A small CTC image transcriber, trained from scratch.
Model: norm groupnorm, activation celu.
Training: soap at rate 0.0034, 4600 steps, batches of 64.
Rows from block 3, named by matrix and row number. Each number is 128 + 24 x the weight over its row's rms, rounded and kept within 0 to 255. All counts start at 0. Numbers have three digits each.
# short0: shortcut pointwise conv, stride 2 (model.blocks.3.short.0.weight, 224x128x1x1), inputs 0-127
short0.65:107142156149169144112096139116145145105125096167124132159119131074123180169135139154145166092111143164120136119168118167126111155094113105158109135154153148158164159145100117145096140114133101171135122126117168121129114105163119154156133126143105146156131160180137123151097095136151145146109102152134131139103146145118091136113170143173180120118168152100130140127135114165143154154124
short0.66:082103070119135111140114142139089142141136121118135131098154120124115126145101098102097131109105107157137122155079125126163106118147120120118148139106125097146154151137125138097089103105129161150100104137120125046157125137162111130124091146103101145151075173108170143137104148098150118102102132124120126168129122100113081134155102106119126111137125123117163125144085101139109193132108
short0.67:184107126159103144124121140149149092135124139099125102140116116140116134124103121125093092095109108134138115104100118102119130099134101101131099146092124153122149120074146093096105117180107125093158128138128130148142171126123132147130117106157124068123054099125123142078142144164084124129100113124124113135097103099127121120124082112147085110151111114111118122093177151099150093131105
short0.68:128149152126142118134114143129138135083152129139142128160134097132131113081107082137159142107101130123164120125109155178164124153126110106120148118144118110089123104134086138074103138117167164091095124159144090123121082111139124152153146126122103148123121113125124117130105157142142116102180132110142124097136072176123107100135142154133121103196108098148122101149097161154073147118107
short0.69:104127139089137139149086123180122121127077128135145112143140163111124110145103109127119120141106149126116146090115151127156108157115128143123163115136094129099130101153115155092122088175156130096132125111172152105150084119087164165111146142129141120105139124170116177139114146135135079152126105161147164111139118083133121089146162163099164106175133175117099103126137156139126159139126
short0.70:152115090111108184129129128085127116150176148127116183159143098118130162148140101122116114139120170109128138152114142133138123121139113165128121140117138167161106126107108108112169129090163150130149127110119144110124098091130093139141082141122111140117110129115150171145111125157134151115095140082105165129168068125152133111127149154126115144115101108106080158175105134143085169120088
short0.71:108183112134194125093113142131159146124078142149113110108173134126106142166156151110132139134122131101097166099107149130135121138082106098137109144153077145153155149112148148105113107130124100159137179086138128156125132074144110120139152092111155148133136112112109124115098151116110158088125133133076124098156126119103138109142113079144112114140131078144156131123116146161103159129147
short0.72:097145156189148136157125152138091173148137153143111158136123133145145137142089152133145142160166103155147159115132116178122120132151123116171142094139117153110155092109146136131104149133130124112184145134113161132126113126096147119131105106147135113085191138118144122104137090093161133151065124100132153147118149180119135188150133137125112149101085129110119122152167131123117119143129
short0.73:107120108102145144131129103145134137153146092086114099130112120125112115121143128118179109118102102135131162156169121185172118125171136107158134108150079131156113097125115112163125136129151122136168150126139096150120139117150127133140109101156111068145134134127156127076124109166088158062144137158108184110106083140102130177107090118104126126120094128123125097121114132141144152120147
short0.74:115128145124185112123070133145130143148176131168121122104117131081116108138133122156103122101135164107128183145106143148149127109077101120136124120127097095167145104111108128076093150124171110143083117131120116110128157164126118110118129130143123105131137115139142186116130123112121142133084111106148118128131155135112101114140135090139091127146119128101111141109132115195170086187148
short0.75:109140104126100109150113105136138108167139126147128115140142124131116096100157128158127120130160147109153111141150141132097146133137112111126091115086088159145122103114097089133097110154091062081127081139159098125143149139133160137090103100151099085114117091132104138114150110128131101138131155128101104126141158137108135097099146157172138108141151162078105165179085148137147117099107
short0.76:128118087124118139134094164119121144152159155116150119110112146120155136110114141138157154175176122137154118132130133126102153154170119154115131131167121135102114146102173153171136080102105130138121133092111121091105142125095135135107116079131116094143129130144117107155125112092160136124066114123140123129079087085132162068085126105136134068140109121127115124141151152107167146156129
short0.77:133145077125110128119102095095149079107107155117091112082126139169123115075121124125173132117087104119133123108163128131070125123124111106103156154137147136161104151108117111090146119121108133155094095111158066103116109112111097124083085124113122140095173141143112115082166145119116120099151107117110128097121105138128121098121124094116122121130104110130171113118110156106094119098134
short0.78:141132086109118139146153107168140118141144132102116104080146119122107135128128138117138137155071172126108110115154118145165128113131130137134115163149060123154121161107108132132093099162117158102112091131122111159116085087100148177139117103090133129126139136130106105120109173123112176102087152138083114114160111139131135105167146100180138131157132105116134089157106129097114102123098
short0.79:116125113147198113123140147126094163131135149061112142111129114091150154162122100128125102100132110116129156151106104127094146110113092117150086140133086128141088105105144146136101132112124114100140150139126095162120127104115147113089113134091140135087141105108132112150091101137151158100163068135099125160127133150111163091106095169110169125092142099117097147128107147129115112094132
short0.80:106126124139144112165130084111148079113122068118128155100149141131156146108074122123098135114114109134122135139121098151107135088137139083151146163156098142113058125131146116130090089088146085129139142095126101125129123169167136156153140111108123140123137091117132145148162147115139095124141164120088140116134139144123105137154157113124145080139146136148119135153082135175128088174119
short0.81:142149095164131134115148114175077111115121149140121158148142119102122146138068117128140147128107085152099105136126173126115142093128149101128125123112106095111152085113164157132173140162115106138114096144098148074125078107147155140139151144123098122131137119157149137084135120123084126123130180120125153113182140111147155152115088151096119139121105138139113095097103093139128086154130
short0.82:099112128158158093156099142123119114165110127094090121125107149157150122115137147126135122127133143172138102106122075130094151135102132113129098102121205122134134124118165149147160111135118126135104131124136106140135136146149132197116088142088100110138127111119123087140107145115119171051131139155084099117117151107143161184138150121167125128109134117151169110136105103120153115100121
short0.83:124163124148124150136114139064092144164153156139121130143169105143153121131107137182129112118077152183114134161152132131125128128122115111088151094127135101106134096112090177119105115128134132125162116111124102120123124107112092157099108111152123175133149127089146130136117164078157123110130174135099114095141144173127130124131122157116122067134119135069124107103111158125122125083134
short0.84:136098151144139110146108152124098158132123113153154106184076145156131155089180125099122149124135136130118106096114136102139085126091110134152108129103126173120141140135119130117106086163102083128165131108121138142123130110125133096137157177164139101115146161130161113111102140151122089163147176113166123143108134163132121121146142124163165105116151127080093118153159093141148155168117
short0.85:110107125104147103134166144151124125106143123138169157143117119145135088112122133124142078117152141129146121143173154108167160152110081130078133115119151102146112144143104110118146166100135125158156130127123169106123134157131117121145114119120139139186167113183108164118088137123098126151105170100106167159111154165107168126126084116107101109122124128133122174088114112133129183160116
short0.86:097142147141135126087116110179121135121102106136142140162058119117109130158123143151157187097096113100113107110153150134167165105130145160170095115161122117154134136189135136115073147165100149105131111134161130139116159080106131080148095136155132132136091170134102111143101156147153106129122095128109121154118133125140120135127113099154139080119108111154120144113149144136145107125128
short0.87:130160138130131110142129108126133108091101167131105172148106120087078122113103133136115123177134116116124092157152158146142108141141098138113059079120119128146124139140093074112135122165134112145130114139093097148136126152116117108129127081122115141093159106120120121141157152146140125081109122111135104125130182171129162164104124138162121147163099091091145084115121157106110174126123
short0.88:189110143061137105129099095071155137153091138116132174148107088115119121143149107139127112095119106147135128117131101112132159114086140070121148169120133097120135139124085099093105116153176141153146140125146131137126121093140114091110162157158161110149115115132137114101116147141143117104124166098118137125169140131140103105137150131098181156112125101100140100162104139104142138117145
short0.89:058146137117143141178119116139125132129146138150119122161115132129158127129134183149152140101123089123101124173116163115122094112129148097123145152134118115131137101111126077146122125192092137118154147160116159147097111123110129140099150187105124149130118107157130121163133062134101131119138122145131113125196090135124115136145145122158131144134140126107064136133145075118154119155134
short0.90:134145108119140127162130110141168097120148126092118140116162143138164118122129102121157118154097158133127136099119109086119131113115172149141130135117191157169121152100111132081122102124108132133119095137157136082154133182152082143133152159137125086117085087142106110118135156116117156132118133124120165160067131132154114111154085108149117106141095109107080093124105137140150091138101
short0.91:163111106150125120140132138098126145092163114121156163122151124124130128129108098147102160177128142137135105145154104155125153121119112152096120155172107098143118089147141130166083130081129157145150118132141115117145141138128119077104169124120133099097152133144129127109186138105108207147146091114119108179133144161160136144131129162137087114101158145168125168150113107114120096103125
short0.92:112087136126167127121146135139141160088152167135117121090074084113131095090104124084103192116105088107140139097126126105154100129148165089138124125170158138080092185139105115113120144129118140070132136112146105154132107112132147144120105148142166133185152120134120096122104108130145131077169135143121147113107125135115122124121115121121161136115119132147179104142119142144117132119119
short0.93:142107146126104126063154131140141119141143136113126096109109122156151114134104150076124106141131105107161153174141101126146125110084145196069105140094117121103096086077148115114099145139140125162131111127143123137121149131162137124138140117092128120170171134111136133166162128165101098139101119132125127128141139094122144161184106106143120148140132139095158164160118142148134165101102
short0.94:096102126131066122163089093109150113103092149090115109122101120121112109088156153145084094159109115143093106133131153132091134155135121102085104133127128087097093148082142112144096119078108117130103135112119088117110112128165125116141087132132141117145143122094127087089110143116116139121133146126145122117148088108163120116108120150138141156098123094142130081134154152128093097166097
short0.95:132076132101114118116140069159153092130115176092166142145145088147097091107092174138154130101089152132137126123145093114182136114096129060084095105173126128111084108124117107102145125092127167116151100110123095158113103136101132133106108110119134088124122125118127128109088115129137148144096113129118089085133107135116136109132141104126109125120149112124120128095136105155112124114142
short0.96:071160138158121122132104159161150135136125156144136147145125115108145122092124129115149110130115145132180104135172152136160171106143130104124113107134123076110115110117147113103143179120071228147153118122141097137140158114096119105146120117118165120119100122152101137121124123128129126139122114162108089145084077145086109124131141135091114132108093120125119115111161096146109156130138
short0.97:098101094117091122150144108162121134121164137107137077104107132092138121136130130128185116102138151134138123140138101089124116130119107109099137098150156120138129113132108126119155060152125144131103136129127133105103153125095142098098108155139107120134091097121137130111152116129099125116131139090088143104127110110156153124085213091121112108155136132145161104074150122123128183075108
short0.98:132095132129113135165141146133103122142110133114140114119151142169149108158117107146098166102091124161118107150109166130118131136101133102134134116116097150148117100136112116091113117156158091142148141164117165108149066151127165148079125089144158068184129120178132131166146108142104140146124097088179145159077176117144130115133106136119140134128111152116117109138140107151128151094123
short0.99:116083128124133167141097144133134113176119125093115182139144114095098067129119160146134133129119119098158123153126092100119103113093120124156112067156121118132168156092113157091108140124148146111098081140155105119120158137158170112130104110109146095151130106104114146109127117136121131149126114128135162154115130133110117097121148160071087088162126111162121150146080109126128160121121
short0.100:150123135125160120155109152137109143116139108108135109126107131115095125090137167138127099087122147130137121124146125127160175119121147134148104148089081111114129095107120150118147175117153085113102094103164077089124136126145170152160099120144068111144129139165085085129150137124159162090113118134130133145092172108133094101090152130141142121115121110147108084134146110112146068132115
short0.101:064121123136147154135144115149163108141138108148172118166122118108110108143106082151084121156078129143090091141109165126143166119140179158165114093101115080103172086146103146143154096165140140089156133143149084131107114107116129106141148134123144107128100115125113115130120089145115117102124119109133113151157129099123112152175126127150145109156128107166119109174143120139130135121095
short0.102:106173137084162114113134147117149104142124122098154068159108123138105089112140177173140109111136137097127139119122111132165122127168161073159140089113104103097146114140108134158090125157118138118150114116144123159132155112146131078126123101113133136124117135137138111098101115150099147196100139160117155159128151151143138143113125086148141093130080140112091145122123096153099093142128
short0.103:140144137141138140105135079145132169109115107110147070169115109108128122144113144108134120147122150164153132111112133128185138108111140178154105102056107155145157136102151168118127089124159081107128122109112142124111129122174171115138145138153112165116128120127128145118142125163126163201123115153162135155136103167157120122126171138152125134138138124110097125173105170123122135149133
short0.104:113111149108175107147197152077084128107091147166142098114111153139148154136140116168136139158133087129109187132099097158131133123144128131132143152120148179157119112149138113162121166160123085100136131120133136140103143147112151122133139153152105128132158165149092125112167133094144095131131177144146119139166162121130091142125124132150118075140150132102108166107104150118141117133121
short0.105:114153131107090132218148116166116106136094131146127102100135080137056161123140065121126118154119146138100115118121113148121087127103112129089149132161158096124108123098140154135153075127141121146134125147101098169135087161170158131133108145116125097114100096106127126132166160159123135152111111110141130116110138121157137126147165132158134114129138130168122143096109133121104133137108
short0.106:147095142114103148150090144155083127146164102138173124116139130138176137155141155114120128114127125170150138184136085160153142124107151141160158103077123144138141151084129130117095146119157099133128149102122108103131135154101114105117141136117133139149104161168163113119160115173139152120079132110125153116109119108084126100145142130172110127134115195120126100094103119151173106138118
short0.107:135153118081154125146091115121127151189123096118133119120100111084111108084150132111127164103095146088125128097146097154140126138123084110112081112118148125122109105101101119115141081155093151096157152129123105154133141081115167119167116130127137129138109133123097109085161162177090112108109114142100144137135147112139138128129182152137166160173132140141116123115114126110126175112103
short0.108:128105149116146116140167134139100140119125139141135090121089124146127111128147170170109101119139140093098131167117160149140125140167118124173126167132073165083146213116180103152101118129112139107147119111164139137120110115116130160120128112147152086126103184105111105138122163096130162158155118102147124157095117104121142137122141115134170151145074114121149147109135141135127127128105
short0.109:139141098154150110185156111100107077151157174138163136116137109098115124120126169077160118118096145128160136120122148145122167111145119097131110074139127126111095156071123101114115123102136129163133113114131127140128086176133121133123110137119148136121124111152125125137132119218109135136080112136127085102113123101115164098116140083111100134108137113151092129108114135127144161149111
short0.110:129099126162139166118124124095145157167099166127091096164077119113119128135140127142076108101156160149144107143110142158122130178138139153087085120148124166117077119111154100080140140115157123142116127144122130095137128147146127134123145083142150066184171156121140135157133139105114151135145104095138107107106124119152130163111116133129139123138152149141095150114108153104075138129144
short0.111:110096153158102127165147185114109097107108139090144151148136110143168126101156107160163171128132094124128169121121133142156115100126110127120131105155139154124146113092112134098166133173109108087120134158136175101147125191107173110151126135159151128158099131111102146119103152144152105142111147118148152127130184125125138175130142126111140136173091133128106109100105139123167110156136
short0.112:127080093135148125102079164139105124121109123119124142147127157094162136167164131126151095111106186114126138119115134157092177096110084127110134130123097116085095128123140151146137115098133150121099148090085154099121171116119105120118129129107174141096118146124123126150121141117151121117143119126130153161141178124136119113122132152154154130097167134181117064183160146138137122147124
short0.113:111158148141153127115151133156146129126129164137143192143118104160141172137145093107100079162105171139150147114159150151123137159144081128165119128125164133125091110159134112154102114094117070147151150119113097103165160120099124097146098134107126153117092057134148130091101149129124117088155126114107117130192114122135125154135090124110105107130094114119132135117141112134125128140131
short0.114:101096149155092122146147163137138077163118166118162122069123139099126123182101150165129146079177122128120167115103133138114120146170115108151101127139125129136139113122110083145081104139118110130126118134118122105119123127135131068117113179151179123121112154162152086140117104160104107148109131097122142117145119123134117122106098074140091134104131124133107088138090142160146120125134